config.yaml
arch: "gmlp"
patch_size: [4, 4]
layers: 12
width: 512
orthogonalizer: "newton_schulz_5"
max_steps: 40000
Rows from block 8 of a small image classifier, named by matrix and row number. Rows with one number belong to one neuron. Each number is 128 + 24 x the weight over its row's rms, rounded and kept within 0 to 255. All counts start at 0. Numbers have three digits each.
After each neuron's rows are labels from the 100 images, of 14976, where the neuron reaches its largest size: "strongest on" is what is common among them. Only what is clearly more common there than usual is listed. The data: histories of elementary cellular automata, time running down. In brackets: how many of the 100.
# u: gMLP up (value half) (model.blocks.8.mixer.u.weight, 512x512), inputs 260-311
# v: gMLP up (gate half) (model.blocks.8.mixer.v.weight, 512x512), inputs 260-311
# out: gMLP down (model.blocks.8.mixer.out.weight, 512x512, transposed), outputs 260-311

u.164:114145099132105101164114155111130139157082130147114130165151129159153116109122133148140100149112142127093106124137125128143169111130113135134142108076132129
v.164:078112105100129127132136101109157146143123132146138173147145076098115097120123130132161132113125108123146147164156175124147097117095094123132114119116140132
out.164:116091137144118122136125129141103151134160037064104099136141123136118113109075153126146167136155138142077173150146116098123162145118125108135160129131107119
strongest on: 100 turns on (86)

u.304:122166123130160131087111122102134116125138158083124130091115131121100148092103146146135152131112106147160110162128109105165154165138132133116104120123151149
v.304:139141095095100127149116146126126153090110126137135145065127167135174119170125118136123152143151166179141118115137128122062134133109139106112119117192125112
out.304:074176136108110136141168161107129157113142126148137154169146098088117131145148116108109128141123153144108136174139112143151114113166056124113162122155149173
strongest on: 111 turns on (100); 011 turns on (100); 100 turns on (93); 010 turns on (90)

u.115:121197100122104120116122146132135140151133140151140130171130123139092126121140112101105139134130111156111099079155105137133104159129109147133144164109115133
v.115:114150116099117137131144115137136148150176164121121100098047157106141107153115110115104137163145094167106078162157145129150123099068138129134095120093116119
out.115:081135129125104111144144150105119175176157135108218126132160156100133129109115146114123086128126138114118158169130166139131138149106138142068119161110105104
strongest on: 100 turns on (94); 001 turns on (93)

u.0:114150121096098128138150161156119077122135138144100134156094136157113126062136103172177165128136139169103164121120121145155150138144128127159120115171146122
v.0:095136106112131130100146163139139098125142124127137126123122134140117100104162083087091141127111140139146123116137134111128112114082115105105100117108182150
out.0:157149168165114132162145097093130130124123132109137169138162125168135110093137126121083160122082133137155078086081108089126139127151136135149138085165102143
strongest on: 100 turns on (96)

u.496:138148155149153092153140185165103128120139150103127127131110150164124107138081101139106147131139118122151138175127135119108144102166102126146118111160133141
v.496:117167131115069129097131143132137119148120126058135112108135094133105082154104169118142107132146086145145135118116138127127157134148129116149172122123152143
out.496:128108074141087150160135123128111134128134109156114103121155166118127142154118135137128143156126143115113147145146137158137133149116165159150111172161091131
strongest on: 101 turns on (100); 111 turns on (99); 000 turns on (90); rule: rule 175 (26)

u.95:105108137115156150162129104132137155175086143144152116132125147134110083148131158146179130140135098135118129128143146142144141128149115148162125165120147114
v.95:174094113139110131138150131124147109141140127138149134098106114131164131104134164095079140118113157078157108134146137116092118138060142158127123174156179138
out.95:100121144127168166107122126107142110097142097061136080097092135153129112142116104117113150133172155143133101137139130123113159119095154129154124094097133094
strongest on: 110 turns on (79)

u.133:088115154148159141147158106136162144140134116101127145150113136138136123087177116149147121156118171095106158143178165099158131130124084097127153135141098131
v.133:149156092158146103134178160141119065142162105155112148109109132160123154151064113132150143151165158158149095137128132135139111095171109110128114144127115116
out.133:144153137095126137120145147124143156134146155135094131097158103167131097121153155166112127162104101184114120126163165165148104153063100134106110129110172117
strongest on: large cells (99)

u.90:134103144141101130144187157137147088136185107094140109129147124131158119141109137060102124136112139103124088147117151126125111127154087115107114146150119108
v.90:169087142129143148129132139139103153097127123106112119146092094158159170145165111111126125134131175123138163157117110116090146149132135133103151177123104123
out.90:123146147109148141114126168130185119164165109158159148126126144139136137146108152117103166101134118134114135146170084149178108116140124129131107144158195149
strongest on: 011 turns on (92); 111 turns on (80); 100 turns on (79)

u.494:130074142111127144108109141120109138134080131143126130133132171154122141099139090081157130150158130157100171126112084123145111151141123117134136130125130152
v.494:099118088125135127139091133150137107103087109095132095145115142113096119141147110158159163100148163156140176124146141128118119108139145109146146132104159126
out.494:145115160131109141128102122099159142086156102108094126142108153139127151155143132125089126122121122107090112151148135119144129152126108110166108135096122128
strongest on: 000 turns on (85); large cells (84)

u.260:092098118143144094110087124154181159141120096127116113144132065115154150114132127112121158137120116164083152160144112160116127133145125143077152159154107136
v.260:117131120107106120180152139136116135137122134136147108129101118122119120125141152153140171165133142139107114140092128133116083129149110144124127146116119133
out.260:081152177148137110067122100128097144133119106129137136097095120133107146148138106162098103121155129111102103154135114119140150184137152087145115084100108121
strongest on: 001 turns on (86)

u.129:128095088124091160122106104188139150116129174166114086129138164116127136119131092149128154150158141120125098140122158141134128155098138147146138140098160154
v.129:155160105136138106124125184172127172145140107165137117113109118095123129140160077119104182150148098166138149125170147110143096102126084133147094117134117161
out.129:123119086142124159099130165082120096108146110138142119116133145142148118130136140165123099092121147123119117121110141106119156140111145114170102157151105127
strongest on: 100 turns on (76)

u.49:139130127068143114125138148158108163135124092103128131123109143103089095158141132140124096089137111132112143149111105100176106173098157126073100131112162107
v.49:126153110123102116113112130173123126135140099120111121146079167113143135105155120168105157097124111084123113142123096123140134134149111155162100120147141126
out.49:145149120142120152120130127079126099086108144149128134083121124145083091087143139149146098106147104130174120121119151153085165152112174104084111138110152127
strongest on: 101 turns on (99); 011 turns on (91); 100 turns on (89); rule: rule 58 (25)

u.333:091120143119109141135143091129124118122146122130115156132066114137132130139143110123172114180148165130127182124141061138123099116122079116088107118159115133
v.333:120157091067123146125134130102137118109097120133160120155129137124110143088118122127178150128131127127133132105162109139165152119116109135168110088146161108
out.333:085113139122157161113165152162148149130107135161121145116105094143073130153095113134138133130132151125149117127075139074136139125098153156183128124120100125
strongest on: large cells (87); 001 turns on (84)

u.109:146165125133074120139097146094103096146132118090155164150092112117144147124128115160158110162145139168084134104146125098132152146072138135114150141132171119
v.109:142147085133132158188139142124133128137129122088138129137103141117171093177164155125116161145127136161125164104065122099140154135120128114118102143101156155
out.109:186150163121094127153176101050119153150151117112091132149198137103159140118121099166129138135101124107148140128116130125142102126113131127134150116134128133
strongest on: 100 turns on (96)

u.124:133144138161128100135154130114135084125110159155150098154162133072098116146154140155124145151170160106095148110117108097102124131132105153159161121134110114
v.124:123132123169108144131151139162129111137176130103126146094092103147119130095154152130155114141124168178137124159160092097114130098151152089133125113115149143
out.124:157117131107094152139148088126117117122101133119088101145150116138152168128143148128117120145136124149140121158139136134128146097126183114101136140107123106
strongest on: rule: rule 131 (25)

u.122:127100101080090136112125167158103132101137090139119148163106150182110127138142180115114144143122128084120154141087150133112095099113100126102107114118114080
v.122:171117094107132126126143094128102102150177117180112122136132111137138128070142093132118107097114115127131151099135137192161139111105108152125098105122114110
out.122:115142136096140146138164128130128168128152094104132082129149110107085136131144146118136151095154153172121123113107148115164119153134113138144139120101123147
strongest on: 010 turns on (97)

u.102:122103103135127103155151134137092135112103131163115105146115101088156108181134144137123104147120080190121140164091135137111140149154170149068132150126137128
v.102:122157091122135123114160125124125143121114168091131154120105117102165153114114161132131143140124099116128117123107173131099165096112089103141137120139103125
out.102:132093152119152116116112119124117122132148114117164091114136148120100152141157167120131117132145125132124148141138162167168161120124142148113132101116170102
strongest on: 100 turns on (77)

u.469:159128091144136120143112107128129086123126075119144149146154145138150141143163135131126125126122144132136138163106126112081107085111081115099142150169131124
v.469:149124152138090113099138146137132114165182121124131124115108136142090139117106132127115111124144123157155125123108147122131087116132139113116142141102142119
out.469:107143140078187114134126120159136134141138100124119093146132134121120105123138120145076132096143119146103126161127113123131143117116101137135122113109132142
strongest on: large cells (100); 101 turns on (100)

u.348:105154145154099156119182083108099127125097152133125095142135108095110080107152140088105130087141088136116113126133149106110109179133150120143124156130103172
v.348:113116098090127145109109116113133140140124188162100154132114128105097102111103093130160117162155140154123088095075127153143115094109161130108075108127157094
out.348:134124097147143141092123133154181093150178182144087121134107081119130161130116100140178102123121157108130147110114109085128089099098133116089118164170130104
strongest on: 110 turns on (82); large cells (72)

u.174:101140121098125120187147137133086130136100155141127131143131160137128149130142124147142118101124103162169143106115117114112134116128145114120126141139152127
v.174:078101110161144129123149172165096127090118111164140114105127174123107111164168091117151166116120114111149133137113133138140110142155087082152178113083156094
out.174:116107133148107120148101136103101087127154137122162119094091135126149150126152146118132078099117153127174150137134101130155146146123175130146111142142131136
strongest on: 000 turns on (88)

u.293:137135133167142151132114095136145154099082083135139121127091141122126148142117142146066145148170119127125136185142153148164100155166139077162109102128128137
v.293:129101125105108127149137145167127111144115151118123092121111076099104136140144067084140137154093102084111182112156129123134114087120160077199122098113110074
out.293:155120139164182157130166133165142124147142185100081132110126117139113125100125161123137139110137106089089108125101188102094171074076100116121143107166121140
strongest on: 101 turns on (90); 001 turns on (81)

u.180:138157151120137131140127152138159121142158102158166114129108106142122145138122137187154143112113103108090136126138133095156144159099123132141156101102123126
v.180:127170152148121127131112137121177144127125179136107131112155080085089113118134134151098117130113125107158092145139151136124139162170109150143166129136090159
out.180:138154123118145147109138109159107113113127083149114090093114131095133166118086126061137099116161110128086145109150150116142121148132145080128127131106191101
strongest on: 010 turns on (100)

u.372:168107142117094125100153118158125134120138100146150088103162123154132128116138158120120133144132154164126093138074114162081130145095069105130144104122075108
v.372:173131167173146095111141143140130150106135108133123133163126097145150110157098142127108127133103088115120159107133112181152148128120147103125096157152147099
out.372:115185127116112133125077126084123099138124140138128127131117160165177165126161148108142106142126119105113138130165133080126101162121129075159140124118117150
strongest on: 110 turns on (77); large cells (72)

u.110:136156117159177120105125149145140137167111119157143176153105067131158130116108128088103095099151148120111085127166123105119127098140129130086135131159117136
v.110:107114098130116140145113083132111109122123137129119133135135129161165115123101160129115145139107101121148127161140149124107159106142150110083171092099136139
out.110:088142092136096134127134117140159134128152175129135129146098155118121121148128108080115106144150137130097142115154153056157164112144139130128061121111151088
strongest on: dense start (79)

u.470:145109114115130133138114173142129143138147107145163123082116123135158143138082086163161125122132125125101096100105116133141121110176127115124090148125135151
v.470:128126172103132118103162108135117113176099137113127128097169053108128148155147108158100119084111106183112169152116142122116147135151130113155140165151117133
out.470:138103138130151131093121148155122124143137129110142121125110161135134148171159134122112130087125130138142121102071134105127130147099155132139116132108133106
strongest on: large cells (100); 111 turns on (98); 110 turns on (97); 101 turns on (93)

u.344:115140169111129141139149104112120125106117093121142131134097134099095097144106122167141152159111158099129156156117163144117159145153135137090133132152102125
v.344:149126084132143143126152142095147115116159076132103147141122155099148137150131118130098149185157128113108135126126101147182140164130125112123165128119111158
out.344:088114173088116119183160145130112132138099132127158142097154151144116101135160111083152134121101102178115146172100125177115121128129179113116101158080122167
strongest on: 011 turns on (92); 001 turns on (91); large cells (85)

u.457:087122157108106113152168126087090100146093143081139139142158139114106101149131159089127129129117124181138138149144108193101141147108120146135155094123132138
v.457:108108145124138142184100133153161159106132123099139164115153125138085106121154123083150113118094126159091124101141132133192106159141155151101154111100159119
out.457:128119113100110121104152131132109089148137139070147119136108165134142113093137090158147124110118130122106098130111143111157119141081138098089131144110137101
strongest on: large cells (81)

u.361:136094111125121117155165142057155122124135121097056143072123089141145127088168129139134131134158106128103099149096154117150128166144145146106111139114116110
v.361:124162134103072138124138132057103094139097110121114166119082133145096124147122133152144142137129076099097154131136082111113099109173097190075172098110128162
out.361:122105116170145103130141130112144118111157153113107115151136155143108133147145134154094190139122161094165135090122129121095174125126137094122133127148151126
strongest on: 001 turns on (79)

u.215:107116105126075107152132102147110111132113110146097135131123130112111130141128139146095129089113089096111137119133130184160033145161152133120096118135132122
v.215:106121121147114118138100157134103113123137114131154142143168144140149114113106135143131111150106128125113120155103111129134107136152113144087075164133114146
out.215:104136115162124164134101134127111098077107146162126164126146129111147103160100163090141115158139120123090154097116095135170119129104125159118156131129113157
strongest on: large cells (98); 010 turns on (87); 101 turns on (85)

u.426:101177117120119115152115096122152107137116136130137155135099144130151139156126115107110134155112123081142138115119111098118143135104110126140123125167132102
v.426:109104085128121096147135134126092123139109132135145125081114109155111119146123120131141127112140090102105119135122124148141140120102133139135169070137088159
out.426:173162111135157134144088144117162131127096149148150135134095062180119121088107105172135090144118151139153122109104104077116082135159124118127175118114163130
strongest on: 101 turns on (76)

u.311:089118096126159136111101094120128072113097138153172147169157136167145128151146110126142122096093146107131150137178122095118111113141136109145169153174089127
v.311:112087140145124139149098119131134084151127144171115071123138155169143125128151110183140163119118121138114120110144137131121112147116098104127121110129116157
out.311:104132161103126179117134103145154077123131146142155157134111133160103075128119110101094163135142130143131150104123133125088123113129116162090132117171100156
strongest on: dense start (66)

u.227:142116119126072107144116131131110104105066164119111079144113157163138121150149123125109146101134117145119132125061115135082133126129144124102109161167093092
v.227:106116140139110153133171118112153114110128152138128147143138128120101136163127140121173133039160096108165138146084127161123152095112124074102137078117102121
out.227:131138109130157164143087125155119132127115176129134149119121171113141153125170160149108141153106181146144130170112136106144079114105098106139145152162177131
strongest on: 010 turns on (83); 000 turns on (77)

u.229:107164094159117126138095106121092110123144157122144152081106146086087167128134154153124101161131125131095116147106154082110115103141148149155134143137147143
v.229:117104130123125120178074109185143155166100124129132122085101124098126147115164131103136141104104137127090125165130123100114153155115153156113115149154121133
out.229:151130138133172129157150137156104151130155098144105136148129099115139107137088150105143152133093130115160109149136136168158146105148197129138105157118108149
strongest on: 111 turns on (98); large cells (94); 100 turns on (80); 101 turns on (78)

u.352:143143158111151129128108131128128111135154134110090115145125140113149151131166095135076134121094128114141146094126112153121113149095110134127148131136063138
v.352:140161071124131098166091153128131155134113073142126120103089145173063164131105137118097088121108154141100109127137075138137127128104109123164098101145123135
out.352:168094116130097111104171127138125099154188151094163101130103149086126129096146125126126110139124149137155130122168108122150133108087162114142165145114136124
strongest on: rule: rule 103 (30)

u.200:145138101126124102144094147086098110128162125120136157121118098149087114111120107136133120140139096105166124136161101145131133186106128115144103140146095133
v.200:143130123104123119128116116118089118110140119145142101134116060133107135151124161123114123151145127124147147170104121098095144134117151151110102071148164153
out.200:149165129107157117104131151139094136120080109129146154121106140094166121154124121173125101145090145085105141119132111151101081113105143135105147131104110118
strongest on: 111 turns on (100); 011 turns on (100); 101 turns on (97); 100 turns on (80)

u.20:143113128122135130133106142118150144131145099115140127130113127097160176115130175120144124119138121094166115125116172160114115161106106146102158154124109148
v.20:149147193156107104146132084129135107127113118168147144137094131099087103096110104110096121096127128104144099121125129115119121100125119142141164121158136142
out.20:110200142090154082119118145119083163159146169121113133160137125123136134099142130125149100130128131135124123090124147142142125112110157130124058148132198147
strongest on: 110 turns on (100); 011 turns on (100); 010 turns on (99)

u.424:126159136135107146154121096142122094134136145139158134133138122127098094091122142149127168110136192157157101131140168146128151115121129133099120115105101093
v.424:136126136146130090129142156148144128149144126119130085097109134133122131098140098149133150097129136100102136131099153112101136138085130133122132138132141120
out.424:120104106071139125129200108139146102139110175124154131079093081118124122164166147142119136140120131131140129160102104127116142174141095131126106162143153107
strongest on: 000 turns on (100); 010 turns on (76)

u.370:118094115158081128109134098099141115075088116138093168118177100137127143132067111096124121094124144123107190146161115125119100117092114163117098121121134125
v.370:110090137132116130138112136168095117107152153080166100096132153106147097186150154147171091135094123126123125133121128170157139146154135135155115152144150137
out.370:129122132155134144129131140165147142150108063143115127120135137128168114154136140098159148097135138088117120147140158140136139100118121086158136123117123129
strongest on: large cells (97); 011 turns on (96); 001 turns on (87)

u.132:169064125110154144093139105129087132133168158117132154145164115114152099110169139090109100119123195112115131133126098138105144133134147090209148145108150178
v.132:134129121110153156144131110081099135111146133136158103087154169120135122105115145125141134077164177146124125120128144128131143148110104135154142124135126139
out.132:103133145128148145162106158123075156130111104113128153147118098143131140174172158143119138114144089154097101094135146127108153137096119100153115152120140094
strongest on: 011 turns on (86)

u.385:121118121123146098131138088113099104093139157121099143138109115122121130119138111108132167157089119099132142101099147135157121082136145124135118101125092134
v.385:094161128125146120114124092138146138100107105076088136112111111092139126125132157128122118139143146115112175100141133098145135085156093113153113128120123152
out.385:140169115132087158161154119148126101132106100136117114145141153153104191087096100093116146130149174170056122143121131130117131062144099154110115166085111135
strongest on: 001 turns on (88); 000 turns on (84); large cells (83); 100 turns on (83)

u.51:126091120146152154197150140133112155148152135128127130085138105139165126142118107102174109170120151129111156163143145106142087127110092109109145109134127159
v.51:097140176121118158090132087111106132116100112112132143146165108122137148142150126142093131118115152103097129137126148129081128157105165156135094135143138171
out.51:096138169139134096127088120137099128172157107107101159143124129132137134175133114146158106133126100160127116093153127111141182126148097117102141135146114122
strongest on: 101 turns on (75)

u.411:116148105146114135160129136160152082114164124139093141107111110153075156101098127110144128093132154133119157132121158132118144102136125116117163105154089143
v.411:129109160163108121128116067141146113127097112097136165146149136138157116117130129119134124106129107085115123152146104123125109141096078082095154157098099142
out.411:138157112123143135148159160145067149109133110179141141126143110076146107125096110155100116156151137093171148113148106149120153135121139158137120101109154109
strongest on: 010 turns on (90); large cells (78)

u.135:140136129129134123135115090123118088117133156176129184109085158105113139159145214118072145117116125148154071102134136115112123145133114171105111140100124120
v.135:111135088179151085162136119067150137122138130161117170113107120152094137132106157134147138122135139147134136167144141194170137121165118122160141135123143133
out.135:146126113076167171120121099143132095112133149102140139143148104128123135119114093114133112142103111150154114187128122090137124137150126123100117103113150185
strongest on: 110 turns on (99); 111 turns on (91)

u.486:097091142162146119132106116151054143141175143081097128135118141134110133101111144136139115132130131088111098117137102146125156117107116117095159153088135187
v.486:101126125171103111147113156138093126131123113083129108148125101075182124138142138141182114106139113147143155119155112146127137148128130092137154066128142103
out.486:120106164140153119128104106099102122113120160145155100098114163127135157151135120070113122147089117141116127100125122097116130104138129110106145088129123112
strongest on: 000 turns on (97)

u.197:136159098167088118152119150151111108123143144156112106069111160144134143145129170153119134135114105130093137181129139068130138175140139134125058165111150116
v.197:145079107154105115119144101084101167115149161097134087188109118082127161078106112155140108103132138142148119151181161121147142123136138103138107144126151149
out.197:139092138169154104112107185114120116104146139118137166124123153099118098185102149126181101154125111141125121140130141128098142153171096111124127094104120109
strongest on: 101 turns on (98); 111 turns on (83)

u.166:137133105103119147127056165128102143124163131121121123154109086140092156146114119159102131129110138134178155144133156098138112108096127111117105113106111143
v.166:134160109111104115128150103072102122155123132145167161144160128129113135118149139145120119153122150111107156176149112129130144153173123132133145139136140148
out.166:128121139120152128162140145086082108144126127144119111138120145167174139131087135188185163133146131102123102152119115129157128122141154124127126131187113164
strongest on: 010 turns on (84)

u.299:160150163156084119164096166136103121142105123118123182119112117146117108152104158149101133158135137111129113124114147106123133134084144131096115093150137132
v.299:138153149131127137117094127100165099164113145161149108142128128139148129139082121098152140127134143142119074148135162124147140142106092099152124213160131167
out.299:152151147102131120169125148125112143144095081097114098109119111130109135166118143103140127100089149097093138083144131123116126097129152094145126164147135092
strongest on: 101 turns on (84); 111 turns on (81); 011 turns on (78)

u.505:135122165149121129160111082127141103127111109091149149107145138118134141132116146165137104128123119098145113146132104108128133131098143147136145090100098152
v.505:117121117131134167143127116107131139104160151121142117074105167096120160116123124105114142100170085130127129146141154111129150155142147126112119121136101126
out.505:121127112161106131116102083099119125122167095142119226120085145135124145121144112110139118097109177123129158115089164103177113156152171169095111124144152167
strongest on: 010 turns on (89); 110 turns on (84)

u.223:140155161173126109129129118113100093115128130086144138177126120105107157138110158180118104144142141126124116188132141143157143149168078139140143157149066193
v.223:126161132068139110167135161121109125115102141097136124132126145146156154123115171125158153094144118087120104158151070102162098167080083122100133120145088148
out.223:150100108100141117121132154122098129137141124149141142143128150133105136132144083129106142099102100155161118140146108132125104162153174063096114122081155094
strongest on: 010 turns on (96); large cells (82)

u.367:124132107146153140116119142100119098143095083094126124071144117108145138108167148154156109154105146192135179145076099127131090130174120148096128097125155170
v.367:108142128089105076142153160107113120094111128136127131105081133120098111106172125193151136103094132130095093114111102072139159109103151125136154122165126150
out.367:143109089133079116114123150154104127124126144115150163080132163101120140118101147142131133076098109175080117127147133139152162155127143134115170092096134161
strongest on: 110 turns on (95); 111 turns on (93); large cells (79)

u.295:092106161167094100132176148128163153150103157126152065094100157117116112133101102102152078113166127143109149153126130117106152091116135118131120135086154108
v.295:121100129065152164114124096143126134161127113109106077096103122098147137144162127130136087092130132102138127134173091150137121134117116145111129103099122115
out.295:134122154116092167128145140158128128125137097160124162097153112126164109174172119131122156103105134136141112088166078131161111114100105157097165143077116105
strongest on: large cells (100); 111 turns on (95); 011 turns on (79)

u.330:133100099106156146091133113133157137141195100118118157145100133120169143142083121139189112139138142095152125167061088099106112133093132159122138093143077129
v.330:123126110120120118118141125124126166100106138176153124128135177125132141120137121113099139154121086103164150104151105095128109106160142110074111111118130161
out.330:091204116160126078131142112085114173151120083111113105103125103091119075077136153122133138121093142136078111163157118068120175150119121148145113147071186146
strongest on: 011 turns on (90); 110 turns on (79); 010 turns on (78)

u.478:102084147118157111086139125140117116165113116148120120100127101143122142149154138133128093115138154120072168133085142074119144109124142147102142110180139141
v.478:098130111136149099083157148079100113144095152155147152076090144117114129114115163123114090100188127132118140152140111140103110096126149116122149103131162118
out.478:089167116116103158064129109140140112116132137101117193170110126116116131120113127160159136156092153121115165111101104115174142136148132124151128145168070098
strongest on: 101 turns on (87); 001 turns on (87); 100 turns on (78)

u.511:133090133131086151125155147146152133171115106147154131082102144116115117101156149114127144140136136171092164076172093116150137108147164116120087122100184140
v.511:078161108091151104109109098152237143117145151110113151118166129164127140138115140171156131138110118139163060107135167130132152095155139102155154138164140113
out.511:168150117165169129170139143125120164172136115137079139112132085125145135121096152128178160117127136082155109119134159177106142115133157127108121093141129081
strongest on: 010 turns on (88); large cells (70)

u.286:111083118084126162107130117129137139140105134127121184168130111136108150116086131119117112120105098143119137108092119121127128147110104108131123110135103142
v.286:144127124129126140155124119118085099136160107121110108167112136158092097138081105127128121134151136156099118115155121131162132108185148119107119109102085126
out.286:125148128111142085118118116097156096153169111138112130132073139119110125186146128109105100136154136141078109127155142131127081145106109089109126149085148101
strongest on: 000 turns on (100); large cells (97)

u.139:121135107128122128176134148153099137133111133125125157127126115112157116113148131091139119120149123140101189197135121101148120171151090191108153157122202106
v.139:099084112107113126113119169160134115154134155094160127105128153145120140126158155100171102109198142156148165145167168068134173113113113121089178197101165120
out.139:128139120135154103104143107118117111113163115163141133071144113147177140096100136153106138137077087098143118140129103156106093126101159108165129109115144063
strongest on: 110 turns on (100); 011 turns on (100); 010 turns on (90)

u.396:112102103136111113123140124109136091141147164116121132130107103137134131149136184131134150157100174153165089133161108085096086103155177062149128109163138162
v.396:077099155104117129133108156092112135114103133132133142148157146126131134121112113148145101091121149096096139154127085125121118129145150130120156106181088172
out.396:113144090113125166117132120145098147129167135118131150095102128161124163145121125072135147107146145157114164077138163119124142117097106112145153112133104146
strongest on: 100 turns on (100); large cells (88)

u.356:149110155127115139142121148116135096155115128128152155093149155091130119117162127153150142089113118135132113100139140122098148113157133114127112165101139137
v.356:119099132161147129092155141115144093126143154118118145134118124165120116087161113141155105170152134133135140149121125091180134141141089132132194109141109152
out.356:176081130160151140123170121120124149114109134165143090125158104124109114136127129129114157067114117111172127136154143165124130116089143149113173115122126145
strongest on: large cells (100); 010 turns on (100); 000 turns on (99)